A small masked image model, trained from scratch: 32-pixel images.
Rows from block 7 of the encoder of a small masked image model, named by matrix and row number. Rows with one number belong to one neuron. Each number is 500 + 50 x the weight over its row's rms, rounded and kept within 0 to 999. All counts start at 0. Numbers have three digits each.
After each neuron's rows are labels from the 100 images, of 14976, where the neuron reaches its highest value: "responds to" is what is common among them. Only what is clearly more common there than usual is listed. The data: patchworks of several textures. In brackets: how many of the 100, against the usual share in percent.
# fc1: MLP up (encoder.blocks.7.mlp.fc1.weight, 640x160), inputs 0-159
# fc2: MLP down (encoder.blocks.7.mlp.fc2.weight, 160x640, transposed), outputs 0-159

fc1.476:513503462449528481569507407439527576527450654489536488467480498402484532481526483422532468530469526425446568498490510555546514464514522502546479463502453522445582586573474556529527485511417600549529458521557557535510481436456448525487459459432496481483495568530480507451460534517454554539487496484573494528504537466386514529493581465508535525576461454556418501637450522478551516367507532545503489512361449529478480523553425364490504409576642519511474525466487533570496469471527524
fc2.476:485480567572514525422529503546503426495572343486507460472541483642508500488512473496466488455501539550561467450469550415522482537584456490496510554530574503540482497471524395505493451497489451547483504483507415449536538505687493494553528514486573543454490521390496489541527501450475451403552438447491504487542517468460463497534394527490432496448481556494544459539524502459523468571558541470512510495600548498501490483499566562455563514442368474445518504596541399348464502459476496
responds to: striped (33 vs 10.8)

fc1.9:440470522554467494572491652422514455473448400536498444541451479496485501535534512568474573524517480547528446508547533438470491523430532491486591425478382570556466451553471422450472501496578430459530590513520484471421478537513586520523521467472514527547555498654461514530549502404532507573623427516483514496554508554570497572473531449490469524477517533444527505346448464583504464514535503466519526448536560585547530486467442531478455508423352488539507498482472468494451511501503542
fc2.9:538484449415487433452549401558570595468565546497437574514496510471514499491429533440522446443481526439526488514385506634493488414505438513503445550451531497493445499489551618550505446507479572547516499500457590500457505459512484470472448543515528506462476455481474496467534459604514417471485498557533529495452404486488577446541535521434540485448501513536481520503525527472516531498431517549517541532401651467525447514431627464529480521583613528574526579518547544476521522514555357
responds to: red (80 vs 45.3)

fc1.425:461514510523479588494494562436494499500573486489499525569512515491489515431564511531512486555506518511475497479484440548448518432500497477513461498541520526458467533596429541460496546427526487513543490530400541622429521439449530523543387476466473504448536435480479559496581518531508458596567611428496506506468402496547525515435461458569537590400487519526477502480407524497453439502517454466558454532535480534532490544679427596542571469430452562482517376476550365528519467581475545
fc2.425:457484455418507527610440622438456523521458525581508503521478530536512490542513550464385552517505452449535479497471545480492512526487485508487492495496515487532427475445691467449510530507558568558449480509455526500544572440431468509535502439439594480398483529493492505541519523499528522522497592455508498501470563557561494483502555399507459452544480510407361468382491488495554481468552530505491510537470512470452619448465463629458495399389562539489460514467585457477440485509476558
responds to: black (86 vs 45.1); blue (74 vs 45.2)

fc1.508:641532514462457521469555349489497441461474561448507495468481520430620538481517464386474467546443496433553577447473431446538461526505503547448576491456546520525528585440495475492494455496448592470531394532524496492502482498532532553463438544401501494451447552369483520456501494503519520510395507556553532541512479484515514524521521509499521515549501479530502478548435499509588423499560510515551478497463313514457436446529501528497507518530581422466497478532543544671520513447501531
fc2.508:430458578545517496529507597580503534599494425517468477515521534543503548500478420551456531526508544502541424607489660382549563506519518496524451519526510516531543505485502477434502549552486471465470553499567429506499509475618460512593540397585520557569511518457473512549487510393414530460573409439506479501530559472516478505417527513496366455495470502457461524501490482465421510508528590488477435573526601502528481494474480464485510543480329541496481545499552432410511512517494484
responds to: brown (72 vs 45.1)

fc1.441:617478441497495584481474490496423518574500552513499468513559526456556491475508541439521493505469579508441542415496458524511460491527589529508517435480521498501527592564482598513495473505485491472480519500546533408543513514407490511516416567448511478416477471268439497498522470500508523532348522484562544515468557457425502528512537566515535516444462501555506506434470491585501468451521529488506464522364490556470502511523349447528472464504528547436505485498503527627562380510509509
fc2.441:445506622517500598479534564471589483538485340455580450470501467491464475488493468503483489517513526418574477519428536439455482502516430500471393510466464529503480503482571450454483506494417574481485459494470499493509604466669461494531519434461626563543481506622554490543514535479470523535633441526525508502489505405512511527541513488490456421509504471505490508570525527419451502481441519497479482466547577481516499412534533606453519530424421479540485498568554379435505548513486464
responds to: brown (70 vs 45.1)

fc1.408:490497508594525493520482551477544545522612490510506574561513477466549474491515523492515468604450513429493443433548433472430481493479440542502503562460600487508472594598468518430543441495433484511446457504492410534592659491462460516515520497635480470487546521470494423462524528507480534575564506472507548470438532535518479493563427452464484536425471405495412513462533528502560541538459586473529571485502466482503504458538536533499529594405494497456489387329560519578529559523511457
fc2.408:507501444474505523535546484375447492537395497585459443541559509450435531508518585426475585382512461537461548481485538542552526536562477493471504576480442482470472455454499540589514470524521516534462510496498560441415458468430505500537413563364482520545518487585512524490438513463550523591479522404396489500482440499483496456464524548539438503586497558558594498539554542490482520431501451536486509612514549487511467522524456603436503374553523601551455497521509499485487393580490422
responds to: red (76 vs 45.3)

fc1.35:535560525538492592373504613538482375488510493463505545501570447510524424514419494520505589489481573484543536520450506530505471502420470525492495616523585468511511492473432476441508549507498500490341427495451543559494529476545499491524530338609484535543532478594547385571556505446533491468566522436496527461524481539508501603485493520581568531460523499499541554563446506497536503553538512475554544497503545497473514524492641558564506462453393536448494493449490465419516513508483535
fc2.35:505540538507507444573573507489395531528483550566474507589441513404571479498540565572458518504498437497514448514575459579550490495447527500471588421474402546543497506496518545574502522507435458526497484500549519506561545488392453500476495616468524473452487499480457510448489486476543475510466575456441485490461455489499483378522448529509441519526526500445486450466571515542485478474465500496491474563514391479470535553504341431483492549684584371519505456511500487650556463458499526
responds to: blue (94 vs 45.2)

fc1.113:531481469557486492416483494475524418508654373501516527465542523564466484533463519573467519484569568527516477542583568492488494534397499470449584537544573427535488410491481436444504523490469510474493525508527415527466500589625553477554530401576538505492507499550445498421512534474574449500633546397503514451542488530477472573484466450558521508411538511462569465445508466541488441593525469440512499469557533555509503496497468616466487606427412509479485453483451593504503552535479529
fc2.113:460509471401495476495485559532446542513414592540504488503455507393533474500465513538517452508499464436523463483452423573481489444459534503553536463464407562435491449563577576597494599490538463471488501512438586474493456461308485494474447591500448383445491511470523494561489491537516539520448576542484490496432393536490487484525501479446553515516540520469499600585627504466409597478462485527516488524458519486502493523549584461504440495549642504490535559454461555486514449458491456
responds to: blue (76 vs 45.2); white (72 vs 45.5)

fc1.161:635495440556507559460512453490423532575448524503470440526502507429522505479516483439532473492505566406419494435501412537499485510526573487528501440484440504458547563558449482523490485509502527495491521502468525502475499489561502505505394647375511491424498513470420542460479502493460534548384522555494494561514581455468500544546518565501505497398490576582464490494559527547489521441482485531517506527372544557465542490583393444557489452582554475438509527480583613593554380498539541
fc2.161:455454518450508492517459502501627454480548291476560525489515473497514469510443456467425467498513534481565498490423559396456499544501500505537420608509559500511450535430590440559485481495483525503540508496539475510473616512610459488563507389493563497555506467491606477553521509479479527461591423465468523495518482411466489476509551470466423466491532427494527506530474531473482472509542527499499508455565531486543449477497532584463514537375421528574505502565473359399457577517458451
responds to: green (79 vs 45.5)

fc1.599:583530495506473558526524556437504534461388604497508454453475501410517538473534475469486509569462477477493506472460471524565524480500452519486420462468446452420480568388462391514480507504456638518542392510476536560507469411541511543487509439472464468450504518457427512576455526521435560510463529547547511537519499488491502417467484466453534508482494511588483490420676514451467539484587565498543516503459518513489467503547691456501524400593593529530551517500523567571492459526521471
fc2.599:487493489471517468463505429540470436579548407524532490545535512596544468524467522471465569386506490465554459481474542369489496534514550496505546585535579532587552529539564511506522473505488385540451622500569451489521590515446487509506529532533522501553548512394604471440504474422510461416540499429511514505470490514457488511515511508554421522511504461486505461598353457536514478544513463468488495527464381508516468493497357547464512546478434417461505525612551414484486515443470606
responds to: red (76 vs 45.3)

fc1.163:573489494503511500502526488425571437484510444526505501545456465428490569477554465411370537523491476515431591489432554480538502507476590506477526548425373566532517456483438480473496431496480537514482548524586523526470471538545526505593454457422473532504506554464461541616526515520514458430518572507516502482555355506526520580464509513440439527570527494429580467548416538535431428491403484482508463546448463478518594493558534565536520483414477487548549542443566459575458500624480395
fc2.163:555494485461499507493475529519495477422427490584489521518381483485403480493547568390474520524502439501425554468503533515513495507582561505537480475510567519484410435524591431523510541495430457487412496508598535428544453517485501504449460544457601572563481591476558501548496518601496559403373517569547517455413456524577482414553572531421449469455498495443549536541529498573554477519437488476505503534535513487474608442426442446451455481474478545467531589504505562422448422447550479
responds to: red (73 vs 45.3); looped (31 vs 11)

fc1.454:501532510529542459383474480521427404584553501523441544486583449548464460474437487544544468444495539484430496514527473524485517514406454533551458612547526503521515440545453493431521501472517519524386436485552525488436531515573508477498509339539491471543511496686608456559531509546539474471468448405499500452509537537604531508512427526569523522442556519389557506504536527419376545506480517498491518495514592547475515508497557580536516399446457514508538508436556535469515520470529468
fc2.454:525516468502506487561484553524443510432509561570553474637418512428533464538530526530423552544502437560488501452502488620549538568484592508501509395471418516509473528459546489608496532480450500481530462495485506504580485479449471498514444739511502483512478548473423550432471493475588503460504526481404488472476418457463474508538523511430476490582494450554552504498469496541488493507499472489493479566476351507455515539518474451473493541634534452494510391495431492588576489510488485
responds to: blue (77 vs 45.2)

fc1.165:477477512472489403566505675524447465469548452507486488539488484627420460553513508492423539502580558578512484569576520514540523528425454445489533491500508572505452429516465373453458529481519456499522572547554452476400484514557562500530519514488490498537481514573485519569538520438584484522571418498474487497530447552557476511485460509576465510471534534421508485373552523459508465577479486431525483457580527524565520459453475577450471561436418435548482524545456466337461574547496480
fc2.165:532535413375495423491483387557562529440497537530401530482466507399490564454448490431548501497501444467509507507478466535467516454455552510546507540457485446468511494542562533561511560518548517499517483511441592501511451570376532511409468466547452460554509434575453543390496479567516537506454527500478533463521428484466531470473506509420546506561506470572548534560512481531508547471545460546506489541461517460487526527516636378497496495558626543562481505469450531699529437445541471
responds to: white (72 vs 45.5)

fc1.584:574530477568554605468514420464659477582444457516502509500457466464542475507524469478511492505449559556395463518465461517515518499504452548536458474504395447427558482550401426435532491497455535489393554505498513524501535417516490535470500412522457468526537529497603497515536510518499563535458488483619518530533668477485472497533511530519547504441508547561455514559515508508455541436461544518486405465378593533494535523501542517527517490484572629439507464479581513618558479562536530
fc2.584:484502516460510414483533453511410487496560501504570488522552513487490417521482555440501466516504460420560528411466552473546494566545585493425559521473555465543464513462575555596515482466472512512530424499524512490582616538486456485503477566470611511520475551421429479504517532523549523492524401514417491493412378463508479413540477482533447455524522465499567483472508517408547596535481474482511555554569444469482484508620489477427514509580409377483491536494487402391409430427458459
responds to: black (70 vs 45.1)

fc1.190:588471464430533546447512362532413563572570574466566572514522506426492507481475435482537423515416530481457558461451511513435443486516532573483401493510439448476585608497417602451563480496347503510455541541553550553486508479490456529503511452498496514483517522476506494489504525602445515488503527473545518491480601494582489464544558440564551530494462476495483495531429520460493536450425541472533452530532504566505477460520504352523500546498671558507506465478530530545570441429507497
fc2.190:484555545586510567485540562472459450440471506450515409451534483559474487466550559573566578542509494518636458485585539519602482524551529488491553465539553520547464423502577386520502566486489465501511456495456487484678591495477493517547558580479558519478468523380465505554538512426530505489447471493438479526488454558453459472492445569542457461454483516496489495490497545509429518498585524461487457502473423454452506508527419633483495420573354404474481521527560468525448528519469523
responds to: white (80 vs 45.5)

fc1.402:415478518564458506509501519484530485523632475493462470608523512535448546522467506511525508509507615468458442511501499491386524543470493489491454558495565524484477537535423510445471476475604413559535473512360515571500647411460538518540410497473454475459535420488475536507528499457530445531568519403490532493533502543571518552516437457561504580450474533442446481394445464497509439452541481490584508528482528545526482484571525551494482523389427610551451402488574447587535574504529498
fc2.402:470514460465507525594486569388465592560468557578497503494554494487514487556547577490509502489501430495533495469507463493491493476455505504490449490526478458443474459399742585578506525487525547509524523491402505558493554430395492494451427436455547489491483473550544549438466488481508390560532533480443495516470594522536513497516565485530504444563494572536391460425540505486508533490586409529496511559568522484441526525484527527491484388478516557490469363491552421477537465446486524
responds to: red (71 vs 45.3)

fc1.400:616505468508501418470475560511373569486586625520505459406474553566490544481507579449446492545511583422562532437519547598550472466461566489465521509466534556529488528466504445490517522477454572531504531527513459538479457480400504511486469332462551493470476543453380503513493545463522500576371521497508471516529398447486468587512546505538547518492488448514500494489474503533512362594502486520489566501560510476500519452465361538467445495509533445507497555528433592516458510529492554
fc2.400:431476531388505594420446501553665441501448397477515472492554509439550540437398428473455499468502439439580435562467426520436562502418449490546444476540428580408475501584516473486478505500535403467495528488606535421520592479482514508589504602492456501536487495489494532499517514483456514469564459435515494506522582510451541512491474511415476543475524554537489601544515526457524520420551477462502487527431508495558487476490646533471547564450504550507565458583525497494463498458447510
responds to: green (77 vs 45.5); pink (76 vs 45.7)

fc1.421:519476513530518609424520507533376523519580523489437518487547498455556522502462471522540476474555610501495483527564541518507474492456561478527502562478582452516525491565500549500527411506483466497389405499627505449554527579434491495540456266427519536432490511378428513422467492473540508529526510426557491479456562479470519465501497533578523503457524518424500476609469440489464373497546488449477487453495483566514493507551527430491528515510530514468524547473435555572556429490491555
fc2.421:494481570506498513446563545502535481502469523434573496530423519503448495473546513583509522508518483510553448489411576496458512500517419490462408449480371529501524482509544477499509611472376513473525427498500475490560490452610443503524487769461510419487468544686578536557531528495481515429563486456544502519493442518460467536523456495472512506534489484525525528445506489452504507489516551501515487517493581480500450488490416546537473466474423480504475484523545446386526392537489512
responds to: brown (70 vs 45.1)